config = dict(
    encoder_arch='convformer',
    model='contrastive audio-text model',
    dataset='notes from a synthesiser with random patches',
    train_examples=78125,
    time_shift_ms=100,
    n_mels=64,
    hop_length=160,
    input='log_mel',
    spec_augment=False,
    win_length=400,
    tokenizer='word',
    vocab_size=43,
    loss='softmax',
    embed_dim=256,
    encoder_norm='layernorm',
    encoder_norm_position='pre',
    encoder_activation='swiglu',
    encoder_mlp_ratio=2.67,
    encoder_parallel_block=False,
    encoder_inner_norm=False,
    encoder_moe='expert_choice',
    encoder_num_experts=16,
    encoder_moe_every=2,
    encoder_expert_mlp_ratio=0.5,
    encoder_experts_per_token=2,
    encoder_shared_expert=False,
    encoder_patch_size=[4, 4],
    encoder_conv_stem=False,
    encoder_depths=[2, 5, 5],
    encoder_widths=[80, 160, 320],
    encoder_kernel_size=7,
    text_encoder_causal=False,
    text_encoder_width=384,
    text_encoder_layers=6,
    text_encoder_norm='layernorm',
    text_encoder_norm_position='pre',
    text_encoder_activation='swiglu',
    text_encoder_head_dim=64,
    text_encoder_fused_qkv=False,
    text_encoder_bias='none',
    text_encoder_qk_norm=True,
    text_encoder_layer_scale_init=0.1,
    text_encoder_parallel_block=False,
    text_encoder_inner_norm=False,
    text_encoder_moe='top_k',
    text_encoder_num_experts=8,
    text_encoder_moe_every=1,
    text_encoder_expert_mlp_ratio=0.5,
    text_encoder_experts_per_token=2,
    text_encoder_shared_expert=True,
    text_encoder_positions='learned',
    residual_init='zero_last',
    optimizer='soap',
    beta2=0.999,
    lr=0.0021,
    beta1=0.95,
    shampoo_beta=0.95,
    eps=1e-08,
    precondition_frequency=10,
    max_precond_dim=1024,
    one_sided=False,
    adamw_lr_other_params=0.00087,
    grad_clip=3.0,
    adaptive_grad_clip=0.05,
    cautious_weight_decay=True,
    steps=2700,
    batch_size=128,
    epochs=4.4,
    lr_schedule='cosine',
    final_lr_fraction=0.01,
    warmup_steps=130,
    weight_decay=0.1,
    adamw_weight_decay_other_params=0,
)
Rows from expert 10 of block 7 of the audio encoder, named by matrix and row number. Rows with one number belong to one neuron. Each number is 500 + 25 x the weight over its row's rms, rounded and kept within 0 to 999. All counts start at 0. Numbers have three digits each. After the name is the row's rms in percent of the matrix's.
# gate: expert gate (encoder.blocks.7.mlp.gate, 16x160x320), inputs 80-159
# up: expert up (encoder.blocks.7.mlp.up, 16x160x320), inputs 80-159
# down: expert down (encoder.blocks.7.mlp.down, 16x320x160, transposed), outputs 80-159
gate.95 097:541454578516490499464515494458464506512498479489495509509551513484503539493505498535505536484518533509478499473521515499477512521485461510478516503494519492523511518517471522518505485466489500448501522510487513463521505471499552516498506560
up.95 095:479500479490483481492531547545494515479497476505538512492449504525452464557514497495526477477464486523489527513484507490505550502501485524510495517491504516494483481541495533500530560501526494495532560514511488495514526544504483504457531468
down.95 098:478472514478504448491497540515464520473508558462496546462509491518506480509506540493474445474517523515499446491441467510501481568527447483494519537521494536477509497519515535534509509548519486509465516507482504508492500481499479498508518479
gate.96 085:519474481477540523468502514551511513518511501515496460533455516514524502519476494514507506543494501485528542543463503490489481505485481500497528487511500493465541447522487424528529533514495529523522471502488533485489489511508473506517524479
up.96 088:531502448504524490543493508482496543477481458444505557478525476507467519487528514488466501454514533515522460506556528517490522486520498537507511498534477525560526519478484521462505469519540524529463517504498500503502503490521511547511478533
down.96 091:510490502500499558488527509477511450496523472524490480534463493505545499487504536485515481471504527537543505495502474493508496524504525508538488493483502525484496467517504507516495499537463523494516498462516495519497543524515503519469540509
gate.97 080:478520518531529519526495472510498465516495506502472495480527535448509514493506525477478457490507471492494523502500502523508531571462500494506546477510478492512518484524494506526466504515524486534542498495506498545534503505508511513475486490
up.97 081:495503499511519531518495470515534499504505525463481510475471471501539454512471478462518527469481514513509509500542487498505492501506502519483488527496478432416485510538521537476529492505509486505451479484530522515525505460495495522477504509
down.97 089:480486505524509510497563491560485498481528518502494529514517485516519450488482454507488531526531524498496568531476495481503502455522525444477496495473512481530505494489500526500492527502530512512484468461534536492491526528514496510515512542
gate.98 082:500503451469498478528498503479505528511496523512457480502493472502523474542500514489473477523513508446505540484546479501497533479502472513526496490494495498498492495550520505524491514499482493447506464504482486475517502470518480498468527487
up.98 084:459513483512488514518447504517472495516541489515497537497494503468503484522530489518485527513471507536486552503541488526467505502465494496461553501505499486513473524497527528480484506479506552488487478477505521472462536468498524488529522508
down.98 089:525469459477472476494502507541496488517479478493480487484509448485515472486447521523481476527482448508495529514463499496492519485471509473531521520500477498441524479512499478549499482487494518519512478491496459462445492500484507486481524507
gate.99 087:516494451485555489471462500486520530501451499518519489512494494528474513509470515479480488485513517488439537518496492477471509504514500527475496518527490486523556448490478475500499530521472506509493475530490491489507496526469486504451492540
up.99 082:528498518443476495502469516479565490494449497511464494520525493522498466488489524493520501488540486552535491518487473501471447501480528492507487512516524483550509514519489532498469457462504476479467484485481471492500492541426508504508481467
down.99 087:536471501471511499468531513473521487529499501509474487493513521452510532496528527491487528494548485475558475486464476511495550526517488498472442476484534484529461491472470514507471468500507524502497495454506519482468513474489465494477504504
gate.100 080:506464557520480521515493527477499459506505509515512484521533493475515466456502480482533482492474523509493493486498514524521501511507447476495546467505529476503512510477537482455452475509497483520519533407484532522493503501510532519499490529
up.100 082:500515469475516516493490536522484476490517496527518529498523534489505487516489458511500518496473482496471481486502462501481508475435523514460501477517504513501478467508483457507494486473469485536530544504482480466529510478479502469522479537
down.100 093:506503523487526513520507504511530511513510530493512522477516555517510481527467475500511527499460542523518519530558486485501505476505492497424528497506490516513497527523474445505523481488472512502477480500503503523511529480589512501505499494
gate.101 088:516489539492492536522475574530513487460484488537521513503509466481556510454493525527474513477493489525509529459486491478546505531478489462485492510488519473541450504483528523489526470510498472503486496514502507463526497495520481522459545515
up.101 079:529524460526472485461491534466482517501497474514546509456519492454479445537509506474502468512499490520505505506481508503487461481538513512501486510459463516481486506510495514483473454547505535467466525484560476552482512524492513508497500502
down.101 085:471496491508510506500513523514506500505497509495503517457501503509474530515529472548498548511516493496488505485489474508464516507506495527517467493503520477467532510487528500485529516552476570508497553464497506538495437517534440470528430521
gate.102 080:497540541506507498589510545494487476498513507532475503539556517526491456532504580502522471524502540527526521437466477478530490499513505521511477485443506484505526487501487505465479518550515526527463503514500493503515525531472469512486473520
up.102 079:468521448498459509470488465475500507476533504438488458474479472520481512515502457478473535476475489517513491476507509484468491522464532505509508545519509475478501557548469476491501504507492522504525477473527482503504484471537489501477481523
down.102 086:492453454511517510544488491499511508519512533508525540438487527489525527466516503493497482457506476524473531487473477525496466509477450519443540509505542482487517533500517510522565488534503490494432485497495492512497501484495505497522519506
gate.103 103:515494453466506514500484495518500511483496524471479483516534489525438522501488516514510502470435507501529513527458474513507490502558489502484493511488518481491466475480494484502529509540463529486467482540477502508552451502477538494467452529
up.103 097:495486498510512473527562471492512481508512481532435464521505528537465522530511523501524520482473488513501537514495489501515484464504494477480499538462497455480489480475482487491500450488465551523476464533479500509547473507491524499494498509
down.103 098:558457539455504519500471546481498508532472475487505536481474518533505527504473487498527489531545486472489494520510565525535481488453491466504465509516515504531518493513448517496492502472488556470451509512520521486452463494525532498515498512
gate.104 117:545489525513509512471481491451525525480536477485495502463506496509483499528483454479487504506503498526520510483472487484493525481532457504519494458556516490533497490475448516461513497547506505487456491496439528527498495529486492525466540502
up.104 114:450490479514505476517476483502517493516500496538499490525439473510537495518502494493513503456461488478499485493551535545532491536457535525499515515460513482514486526497532504498519531478516508501495515479475484446518523486501512462492452476
down.104 099:442541514480545497494489589500555518488486496510535481507554487544454464500474471486488515515495515543521554482454441490510457536437505511537476476475494483490513455509533491508503495481482520491489521512457501494528505481480472519477486557
gate.105 080:514533503488563551490495469480490538519523496476459493535497506490487503529514500506489501535478487525498489511499507497478485512469501552508443515500479503473481533499527495539511492518550480495488515543457484458496529436485502469497535504
up.105 092:489514513524520494505498489491535509475483457486551484500542481521536446520486470463471516503502493493481479490509458480505560473523491497498522485484489468497495488472504490495510521480487512503488474498492479486516487515535495500478523471
down.105 092:499493475539507455502489447513499477527458522507500506495497479505529494534510502455485488504553531519480469470543516491555506484517521492520479536504456501473491445479524542489488502496507499474520496522514502486477510522513519492464509498
gate.106 086:533561518469528434494516503495543505501498527489477522516517494513495493499488523469517457495522491542519512495505457510464506480508518483529542484508484476512506524514522543512489486508471500495499495527477512517466474486478466481469549560
up.106 080:500484513470502502495488449498523518486491515478491533483528531489504516484456546487507510508479492541538505497481484470505517478522542483507507532467493487483499480541490495518508495503542527505477433462488532513494499480461468502471485462
down.106 083:519502495510483559464491478513530482488476476463572504469499498529436527506538512510458503519463484537496468504480464518550510495507466526486506524474509491491522479515465489463474476534507508458552469450494505507499504492490547465498509480
gate.107 098:489506451493486468534447532506516536493512513461508490484492496501497511462480500497485509487497541483520438511477479519507488504536479544500550477500532492457528501524511485497491505473470523510516549490530521450542498482542534483501481507
up.107 102:501484459500525486499493495473508501508497489464492485506542494508501455460504504542526495484499492482502496510497528503517526502516485498487524520493505504462500550532478505531494504499479490521500556479537500493501494485528551481467491508
down.107 100:523515477461505539444505511463501511499499471496484502534485529502517451495491515462491499506491475480479499544561445473496468478505514471522444508488463464526483537493510481521446490490525507524525496489519468513512522492506482523470498537
gate.108 092:485525454461538482446470491437533507502490515495487476501470521473468487525489470500489552517505503518454514534500494556488508503507535489460476540479477509518471523512490487507495469490496478483501481514503498495496495451488515499560496521
up.108 083:535524542495514516552498505517519489513464529521561486474515438510520459531551464505541487490534516466493494502488475490530465480473504517441536516502528519467434454443495466564497504490505471501538509492509508507507448493556517490513535474
down.108 091:526518508512475495531465532487481487530515483523504487518534490495454488556488533527471512531464512489488484502478503535499527522488510505504506474459477466487531447520569481543507476536483505463484524484513532496501549564499507498482453490
gate.109 092:518511511557454484499503483506514478503477512469499541489512531476512492469530516492487457488555508507543507483476457459508545507540506462482538492508515473503558504494479487549500536510507505475507495463483489510467485462498483496465477493
up.109 087:464508519473528524507466492508498508550536474520516489526494499539487546504500458523500499521482548519437518496502519492502528527475501507518487556450499532497516486493497494476524486488540503496472508528526490521524528530516484495501510556
down.109 099:492521551500504460520452512554511501512498498477485468497553498505454489474515495460468464527484531504482501496484528522524489522468483454498483459515510520484477466527501546511531487512493534484509520489475477473505451492482528483488495516
gate.110 086:476494508549499531477517528506554551516487526522547496469515477496491452511511503516505536502479473533484488491508511540490482538528519522523503507498480472511501486510510489525476521476515512572556460518474505506526504488481450513497477465
up.110 082:519505517493512541455508511498499493523500498477512539517498472492498460482536535525518506491466499555539498530484494513478471557469481497518491520494529547503507499482505494509531494469519527486492455541473540553524542547495494447493506501
down.110 088:498533497480473508497475523503512505509487495489483471476455487478497488572497523487512523509475565502490483538486474545501480472467516518528476469502509447505497500521501509508478443498532529443472489469458492508510519454452492481473497488
gate.111 100:530505518514502499527588486436462495510483497494518506522521502441457486551486538471495507516516494518519515474506477513496549512502485494442486476492483481505490512479446478513518500513513477518495492499512509502475502570494512513510538481
up.111 091:550502560523444493503519483498482486536501478470546522475529498489495451542503508498479544538522493491533454500511440536502512483518515496492505489497461519520457520495469485494468479490495521468488481510491484512508472473463482528528464487
down.111 106:496515499456535516508477489462503522490525504505496508523486535491533498502475495500461466452439486547500519512483484487490497493532492494485499527483489522475544481515503480523457508469535486502463482542509531483474493551479504500494521476
gate.112 117:482512475541529491499484523525515557494544494515499503502528487522503508493520525536446519516479509506501495513509496544526478475448503462493502486536508495489523530501507476508470517514513484506506517493471487512456491501511498525498510497
up.112 118:489524505479458525482498521483471446482479519482504496513460493471488492489484509444513469491490519501542513468464481473493501534508502504486546504465501513528475509515496547516482488473484531474461508504567509459510502531506482530497517506
down.112 114:556480533522573507490530491535502515504502550508497491483510537474532493481495454475464489520475525509529485486470535452506516444502468461547495489568504500502516492493513498465541504467491478480502493508485464476507520507516468469527466476
gate.113 110:482446490486518516503504464506536517485526508514468475519487544466534495479481494505499487543489523499485516528488513512472484485508490519502516521544489452477492439542515469498501506522485495520491516523496519519510522496513482534474523532
up.113 112:496527533516461497520522520507484471538492517474531529468502460505493489473542485516475510478522505454515516479520475498534510514488496484508467501478493508481471524430479537505521462470520473504463502512489487480518501467492453483540465476
down.113 118:522502490510512491525500490493501455505508488487468471514488512489487491483544500538498507501538493526495516540506484525484514503507523480489498532514520528496489535491467443514502526460469533499541514502500549493430536505476486513507527485
gate.114 103:524509475518481495489555471533468553501489458478498530544515469466499452529490480471521489423519496479483515522540504492493519514530459491532491509530472531473515489531500510515489530533516489538537558514488493558504500475501490500464578509
up.114 100:491545489512489540486547520527515528518511467533519496525542528510468444502489499514485496494482518497486504459485456455486495515523516432468515558492477470492532509501481459498455500498472502521484493499494468490520494490495509528524492470
down.114 104:525507481486535484524518530500518490484504476522467489440531510467487480548481506527506486545484492501502516493498522492475518500471528492485516456509471495519519498441514448492494525494487501514502522500530515487543529559504479473498500566
gate.115 079:465481485539495529470476471506525498496479534478478511515467528484486516479483518519526534503520570492531468485542498495489496529532479474506473482495559460515466452512482490495487529477501459482496474521536510552500505476476469443511470512
up.115 080:456503516464485528499491508479503547488483514528501536476519549520515533540474480517512501494506513558500453483488513469500511482482476504470451474427490514502498497479494496509494513558454519490498521485470533488478498476500504543489490517
down.115 087:519508512501518486491467510533521495479543503478530519498521488497474545501511503479494492524508558527451565477506467486476517448469493490506491477462516512464521493496484538456471493481524502481508524515518486525465478510473546494528476478
gate.116 101:477475532451572518519514517503524491496545446513495501515508539484529455508452499523500498535491487472499535539480515516524507518493508501519511504508516503506508535469483491510476516443489472505571501543467462556469468520518498482517563503
up.116 095:507513502539477520473498533498515500489462492435506470457484462493497507511539485490499496465475521487505507475494463449476517517525495511501506472458510519534490473511492487462527514490476500494507526485525499493513492492488490502514498524
down.116 092:472546494477469523463512487488506519448521502510536494475526482489470458498458490519513503498498488513504492468513495467501481494462454491520501508497514542543498493514489480500553492504494489517499477522516491487498520524557545486486519523
gate.117 110:533519500485494452501493529480493524495511490478496517474499517454502518506497483500523524436502503491505487491494485519508490490519509471467494458517525530534528506499504529515456501506516453498530512566480470518489505447511508487510495502
up.117 105:482487522509491514498502481523516478500525520521502454517475499502517473498508511496487476536512519543514518507508500488495520489469459515549500509476499473475447488526468472491530497512470524491478494453497501498494492509499517525454520549
down.117 102:526497507466488543510511482494474516532475489474504535537528508511521503490499520516470516513471529519522511473506496503532492497502466504494463516479495532529480460600529521508539504539487520526485549540498524539502533444548465496501498462
gate.118 130:505529496485502532477487491503528483528477477502511507524500473519525526530519495482442516537476520464498558499508491521488473526561477489489540536499500494532482528493464494473475511509524483475466462474485505460467540520518552551486501458
up.118 137:457506492486483530515500490486531486485509474471523497515529423500506484470534483526491511503489549477441523460517533486515482502563466480498506463486540494507500531479464479493457536465511443500512475474481485497484551454502521500520504515
down.118 120:525481507433492484521467512488534499494484505476531491508456497462537493506538460459510546519516536530545544491516499505489503493520508500518506507482454483494487477472512532483484478483493469507511447497526505493531501578543511521533509484
gate.119 103:529492519479497515447482438528445519491458467511475499508488528505482530548523502451481494495487511501496499500448508512533456526505471542474536528475466461534470462481503484456513505532494491481436503487445510515508499510510470545473527502
up.119 111:506511491472498481489533457514452475507524494504480510517485517496495516512490514459475443478468485485491530494495485474513493545507510511499532520482433529531513475469504492513447523504486525458431501506455522526488516490507486458489505520
down.119 105:502478541499546500467473519494510463496471517487514483539524497565503461507487495515512501484519466532485453459481521494484489511446459493489506500498488494532460486513548517460485516494543514442512498492494507483474511476476464465464478478
gate.120 121:489476470496478504492471471526487543502492483477481500494515455505476512482550471463500515480488504489472505541510495455523500500522537515504503493491555501456474515547510471495484510518503489464530504500504510481514487509479485474489502525
up.120 112:520497496493528477493487510491516500478508542499523474519471544501511437511480521521476498552513519472485530492483470534456497489515472495484531499472462478473473534485553488494491507504489484556484481540483478518492515491538489525527507490
down.120 120:469480545523529548497541468498505506495479513463573519476506514535526509485497500493500482512447504453531511533489470482497511517501524492509505483532491498498520437502489521471500472506495545519500496499469487515550452524505480519510493478
gate.121 095:495528514477479519507479514494541522512513502504481537506511481445470491471498523470517485489510480488476550478549497505469452464519495494504484470480501489502492480546507484512481474466450516454498512519498525487538512525485521519458540475
up.121 091:515479511490507537451483504481484525490540532474537467558484451474466505473519471494520439438490464470489558525530488509494512479502517459501513497530502517505476488512536494464478504533510523493517502505489519505521539546489505557463526501
down.121 093:514525511529488472501533505507523500482497484489471493475482513488520506474491467520516498510480522525495506545458519462484532490522486454483525497514525521476500494518507499539467529499496527496500518519533452508494514475510470475473558513
gate.122 110:557496489506517468492470480495517536493506513480464536475450491551510498447492489496530478511505516477501513516523441480513504466505495487464505518487526548481473489482488492536489510477475531480501544522557511505508466468522506478495517536
up.122 107:437531509521467520489548502505458460509526494521494465550530515472505522515496495504435504473528531490518507458499523488466495490454525479504537503527505428543536512498518533477503455501504465538496465483468450493504500520483466555508497481
down.122 109:484475501518560492450486476507485515524479437458500521520483510469472487516494501481460498447507476445466496502462505509473456513514474500493470540473544512549517518490477518487540474472471562503502467508477537509486500521455509507495495495
gate.123 098:474492522501474534483454508508490527477456488497492514528490493524463482500537488453500492497492506485454531560499495501515526491488526526500502517522490547502481506493529512518477463493510534478495468508511481455498530527497526508509485550
up.123 093:518537527519533455532524500537500504543518494485499452502482498451510493503474481509450480531507520517508476482532505496487463510519477471517522518505535464501483509433490510510482555527497475502459555532509486523524511505506488536450477431
down.123 101:494490563482460471525506494492453544501497481484470546458503512485486519531550532499516488513469512457503515506486489481452480480496537524427509490485548511522506518499468453508536505495523527480475454510474531492486505518489529521576443525
gate.124 131:473483491493477525473456487485523514462469495450523497475487488524509490488492507468499486474492464540506440531553477480508490486515542521527490494445489551494471524530520530484507488492480530478485498472483507481517484478538463475483451516
up.124 134:514505472505478543501537519482484522480470512520476498519490518456514542520466514509505456497507526486505495530478501504471469536508466480484552502500478475485500482469527489504461530507512497535504470511544500522515479513494526522525546467
down.124 122:442451494505486523457479496485473471476511523519520470460488495511531489475489492493496500494519515492502509493530519514545552501531501488523503487475503469519504513509477494464512505512500458468466494480524514548472473487514507511544503496
gate.125 116:505506446524528517505466514532538523506534511534470548480525512548477478533516529568527512489489481505539479495474507517502510497491497463465524474498524507516477513470505524479514520504475517515522470502481494491484495468520434523540501489
up.125 125:510522459480466508521510570503503471476458514486518433532502503500494482520549530522490497495506492528520520483516484481505506502501523509500442504521522485447500473544468497498509460479520489509512488542548509501495518567465491497459454518
down.125 103:503510457506501525563486460548495520525531457488499516524498495462468482485503484512475523520525490464502507487467516496550517495490453528540480506534500472535480477442488501480497482511514528488505498482477486473496498506517525480549483456
gate.126 105:494550456478491485462522534521495496542518509465473532529510466530484486510506495520503525501517461495518470497492476533450489498520518482468481521483530481488483473516501469500505523516495445531462486539497467456530493464484522500543453442
up.126 105:502515465511455495461461512518493499475507506473481533497517494502542502526479534493476490533531497515533471466511510526440526478513488495541490544530498493507468520498524472484520514510504533494497484557542475517554453495489525535502496445
down.126 110:481534515549494470533473458491495516458511512574525480524496532472465506478507513486466495520501520534486509490497512480503464493514495491493492473512507509486505491462491522477500492464508437544511506533490481475520529501442480526515493539
gate.127 103:566488513500521500515532445503512488521466486504491508498479464508476499517514455535486521485504501508519489488507501508532500509546512480527500498486471548475474537520542537480513537538528456463568489462520479461489503552519465567473466491
up.127 101:519548505520532476516485487485513487514488527526497535504519540510508507552526486494503539536490464493492490489483546508544449546510543501481496505502478527471478537516544506489514529526520456458516467492560478489481463495525476557487500506
down.127 105:483485489488499495517481491517489518512497505495478495494502487511482458513473552519493503506482502481491461512503462515524478510489529477498544509538473521558503482475496491539476494450533496498530471486482516477475527482526439491503487513
gate.128 105:534490465504541469507486482494489531475474547501484491508537539465498558462504518436513480494515508498548491539487499510523488531493479520510487534488498497488497532480519515482549508486510491538474466484486497507518517472472504544475487531
up.128 102:480490470506495484507501511472493510497479512501481468460543499540512492539532484462515530513479506476552509518509516504504512532505509510505497532505502485515495529478496518513563525492511507502510445501517520496512476505477537537474458527
down.128 101:491501498477487509490488497454533503501493505474489482504507486523481487474477525470520521511494538477449535505533520488498496507519516482503557483507484496482484476523489449461527514463467535516506478462505499531506509500503557473506596502
gate.129 083:501476535498519510502543475499447508552497514516486503520530474469457450492509472481504533555489508503528549500483512514470504467487500504470512515508536523513486493500521549496526486503506488499495508498504520468498491479502527493533485529
up.129 083:508497545525480481468476525554534493479511510531527481466519478586499528494481504528427445491515472464528509508458522497511459484499524532483507507484530486477469488497480499492477506505460489485492523522520510469545450478531476490546474488
down.129 090:484512505463506573448472469472536534502457457504510527524499456491522484500504491499469518530528517503513575474509490525526477493507546472464515516461509465518472542505482491485527513484493485443509529490498517482499502527509500525487506522
gate.130 086:498505501498475524531530486493456500502459500476478518546467535465499470496509509477505463479489496465515499528494525482507497517520482495479545488497514526492493492487493497520547457515527491514507521466527537499506489445522517489517512511
up.130 081:523477497528477539496493492498524493499456463526559474474518495535501477499512519515492503499506485523497485502497493537519517522480458537519514516498491523502510494514539505529497546500514440524453478534542473493528492525478493483482481486
down.130 085:483454464526531450524491526495473477514477517520555500444497540517535501527521493471527473491470507491481509491509473494461513509508515478474484498516487512541500510499495464458533456444466451491509522516494519519497440466540481483514468530
gate.131 098:460536468491509504497472529501516506475479495477519502503516503515507503524520508494528465527500415499484571487501484492505543520489494496506476516519509497496556475493472519486494456487503514483485524501532492463485469472449541502460533500
up.131 100:494481479524500526504505505492514516454508525489462467517510501496505531466521514500505528517498456513518464492486490480488552471495520499535471476500454490503478543569505505503510493484501492484537526522513518510507498474521494494484478515
down.131 097:527449443538484537487473494527503478522492499477470456511518486489527420506469496509496545463550500468498511535534535564536461515517527490481474513544522483531542493444524502517481539499495508524467491478459499455540508467497516461525497470
gate.132 091:535479507513502532474470470501487492522479533494480479525487455509480512505527486491485562518435489535491495505456494454528512455444520514518526485527470524481520482518521495520539520487466460469518504504461497549517490533518513489506503483
up.132 100:514489467478518525481496486484472485547509474524470500492519515493491454535513518482449516522465442514476511501500512475481493519465500535498508513461494547489535490518488457516486526471484467530494505534493494508444508544476510489499484444
down.132 097:527523452429509507534501498500521509482505499543488541474491498513505493493545543551485487476498473512513503486490478531474463549511490472481506496483514512530469515499538490471463470517508490469472502492544479466498509485468458536539480504
gate.133 109:488504505461469548484495511507484487501503525483494478536484510488517536493525512481486520493508506433490487503482500504466507503483477516528460510493502491510575483471470497459500539471522524499479475497521497513505461497488449475504487489
up.133 107:506502526482429513529488487519500444512491501500510546517521487548496545496538500499493491504529504489478473478511499501485518421501492523510484511545495452512464505535527504473481493484478502485502476494502509508492487501489448476495480493
down.133 097:486463491526509479510530479490495492497515488478525547498519485525498512490489507460500500517496470490478498537500529529477514530497524455519483519538489512493488529505479500540499513492504559443491505507516488496524525531482504500526500519
gate.134 078:498524509486513472516495477515519496562463496509506487468515490503486512456485522498462473528495497499495484502499535445519515513551481485522528517529484525448505468469479495462503439486491514507539515514492501501561548503551490502483528491
up.134 079:477514508547543440502471544539548524514483472471547454497496504520538490516508531516489488469471470494520486485529555496524541442505528485498514447528509457476509513510478505500483502521472510454511513466449508467499502524492498482459494493
down.134 084:479470448471502512507480496507448480538552435504503471464482479500522517520499527459496499494493512539498539514523511491496487417503513523522538505512485469547481518513540493478476487494477474498469480514511512464487495504492499536496511490
gate.135 090:491518523492506495550558520522500498471498503423508492509499502507515505506518525524509543506509513524490511475486466513492494499497518521494487462471560502531549515502516523521492489522506494508485492544541480481515475494478525488482499521
up.135 086:535478517496508501550480512464466489467510459487530469465481516486516525508489480509467498547483531510474531511501498466479513495473492477507525468479543503535491462446489494457498486538530529518495485482506479531497486485509501496485498473
down.135 089:534507502501489562544504509458520505527479502516488470528454537465495506494519482487511489483528505489542453535501503488438498468460524500506487525488541492543470521539467539503508498506496509514495515491502459469518492509522488506539461476
gate.136 101:473507494513518504430464511494491506472488468515481488503475549492505471529473539485496513529497512513470515499517522478475506449567525517490485510458515489514491467512517482473489461510518512530531476483544511429455529513547471515467508510
up.136 109:517484509507518469527505506496516464456504474546485502515512515496485480514462542487495475538497535537495478523473544526489511456526427469518483512532492531472486441506487496483520495478492463485495469482494509468523545531510500469489460462
down.136 108:490489485489523485479553459475506517498471563466537507530476462466507512524476466507510508476489461497542482452505497517500478472524477533528476496492484527503460533504502476474485516534526508468486483489448502496473468504516471531492452456
gate.137 116:478528480438508496500485503539529483499480463457528459559496464505536557507464523537515472482496481503524523494498535540550518461478484493539465480483451492491523501555503497499532466574522529467510495469503497511452515509495545538498503534
up.137 102:531490531548470514507559467501479460504539537513486513503501498467483445489530504493418525509464484526484560485494462481494465510516493466451525515529505511526494545407499501473441476439517452497539451508491519510533508464475511506532473509
down.137 108:532499500468489461525503518527577489521507477486502512521567507490520489499510513476498521524491505452507470522480452478481478421484478516481479471520477457526496506503442497547502477545477461491505502498534514499493554531533519473514437525
gate.138 097:522488487497507480493467541462487511482480470506474521478486497480493455501459521482482570558510494494555508515537486489517497501515479493475593453553526482489478485492491507547502468509444521503530486510516508459484535520508489492467522487
up.138 098:511488513492512523505497492482538510491494490526480519551487528521489517514518494484499481469494503454536494510499499515503517470498533502521503495515487558499507498497514492529514508501521509488535502495493525524503504505458492520463432476
down.138 100:542475453522456521462480480521503487476540520484494519518499458526474526523526515507520490509551508516502488465483485545473505520505510482543503512544498449480507469456495472510461524428494528517486506487499452465551501467523494503488464489
gate.139 119:539505519488505507497429543502492518467472491490516489503524459483518531496491469493511508513538463500498474489492491520519521490518496472496523460523497524483514497498487537501514522487509492495473470531529505472493474505556500506505509519
up.139 112:513462497519478456478512498483478517534462435505581491485494482509564508557510492500533449483501523516483488508541503483498535473532507506517480505491548522490482474513483504524508519485442506463553493523488490542471472529516490487549473477
down.139 107:534513486455529529514557514494529515496492545485496457513505523484529452485486554486450532494499505488477483462491526500528487541504512526532507504523467503534533509507538507509490504460499499508522479495507477471474495527533501503485517533
gate.140 078:483469517509536484495524440475472548502505490523479517472527496477531491498486570492450489493520486509531532513466459472486504526528492530499496475506522519479460492485491479498505516480539505522466489531528487493521547473524537515504446509
up.140 080:506503495490528541552438511527504524481482469490483512497483532498515479504466552518511491495511510486474506490478483509482507513520507530504503483543487477525509447423504527470529547451514456499469492509508479504493521532484505520556481478
down.140 081:472535475503490506479494492518498474532530461537545499484498556493517511509464494485511529449501545510485502465478475510487457525515499500479512539536464507501509474490508516441517467475530481493486504491518530496479495556460528536545515513
gate.141 090:516520450517501494491527470528477501504497523512488541495470503466551490514536470486504550512497472561511465520479560526481499477472539526514501507512517525480490546476515520504501543546492464461537480516508520489457497498485481520491458504
up.141 089:482533504498522481461497561494486507515534506500449496558503526477471463502529478478490532489530440529491503530504496526523502460463531468501525491514507504482458547488484494479468546506517476506505526531511462507502515472477461500502506500
down.141 092:545485538502503483498494511526547498525510474518499547527463478486507488491476571504487529486519487501509511491512517522490490494514504462497500475509495526514483508519452477498446486499532501486515485560485481460528499496505509497476506456
gate.142 071:506467508466542513534497484488498493494500497537506521454450539520485476476505474488457483509500501461439532538521488481489508481522522494499515535539474489494510501491489493533483540502539491512506533520490489523484492517498463536494487478
up.142 073:529537503460487529467519490515505513458517539486494547518492510486492488473495493503568505504472515487469483488493526486495448511490491493484481440484495494471487451521500463486501494512463495515503508478478534533508499501511518535512470516
down.142 078:526503512477514491498554514519513499495458491498519478500458520506520532485510531508520460519496507494481489500484490525486472520444472462504528478477502525454528505530525546491510521497512487496481491503545509478496558533470485523498516493
gate.143 086:467477468489504499485497488514522528469535505500504514561523484497521534520519503483513505523488476504485522486437519449487499449502526505433492511501537468508456491484564522488484504475486503548526497482513532526507542483509476529501506493
up.143 100:477493520501495426501483456446497488497497514504457476537498493494549492495493520513484477479523503446518477508595471471481449500495500474496489511495521482525491497502497494497500496500467433505538499485522494453504528512516459447503484462
down.143 094:492489498502451447461459481527493521534527497554498471511503471496497492470497492459492530489469510498477510484506489511518495501471474528498536507494499503489495453499505505511456514498499552495523510517466521517452504508546524472503495508
gate.144 103:525519487514520467483495533462526476496468515543502443542526486491489464482496479485537553494449498504486513491492471447499495490503463474518432516528486486481488490480455517529453472500511496492487492466457516517523490489505473525521503516
up.144 099:500468475523524523497575515482527505503504555533490497466510520501491493494532495488569494504437538538516513518483454488480503465539491510492461483472484514454510473488523533505490467501498501496488525484515542450522479490487464513538510522
down.144 102:516446526496521505560462489531492522507497475524462494524520496534490482494536531455518471496504474514493516510517513488477504524523546515488507517514452482444482508485477480496497511510454510478528478445571492482523525470475520506506479529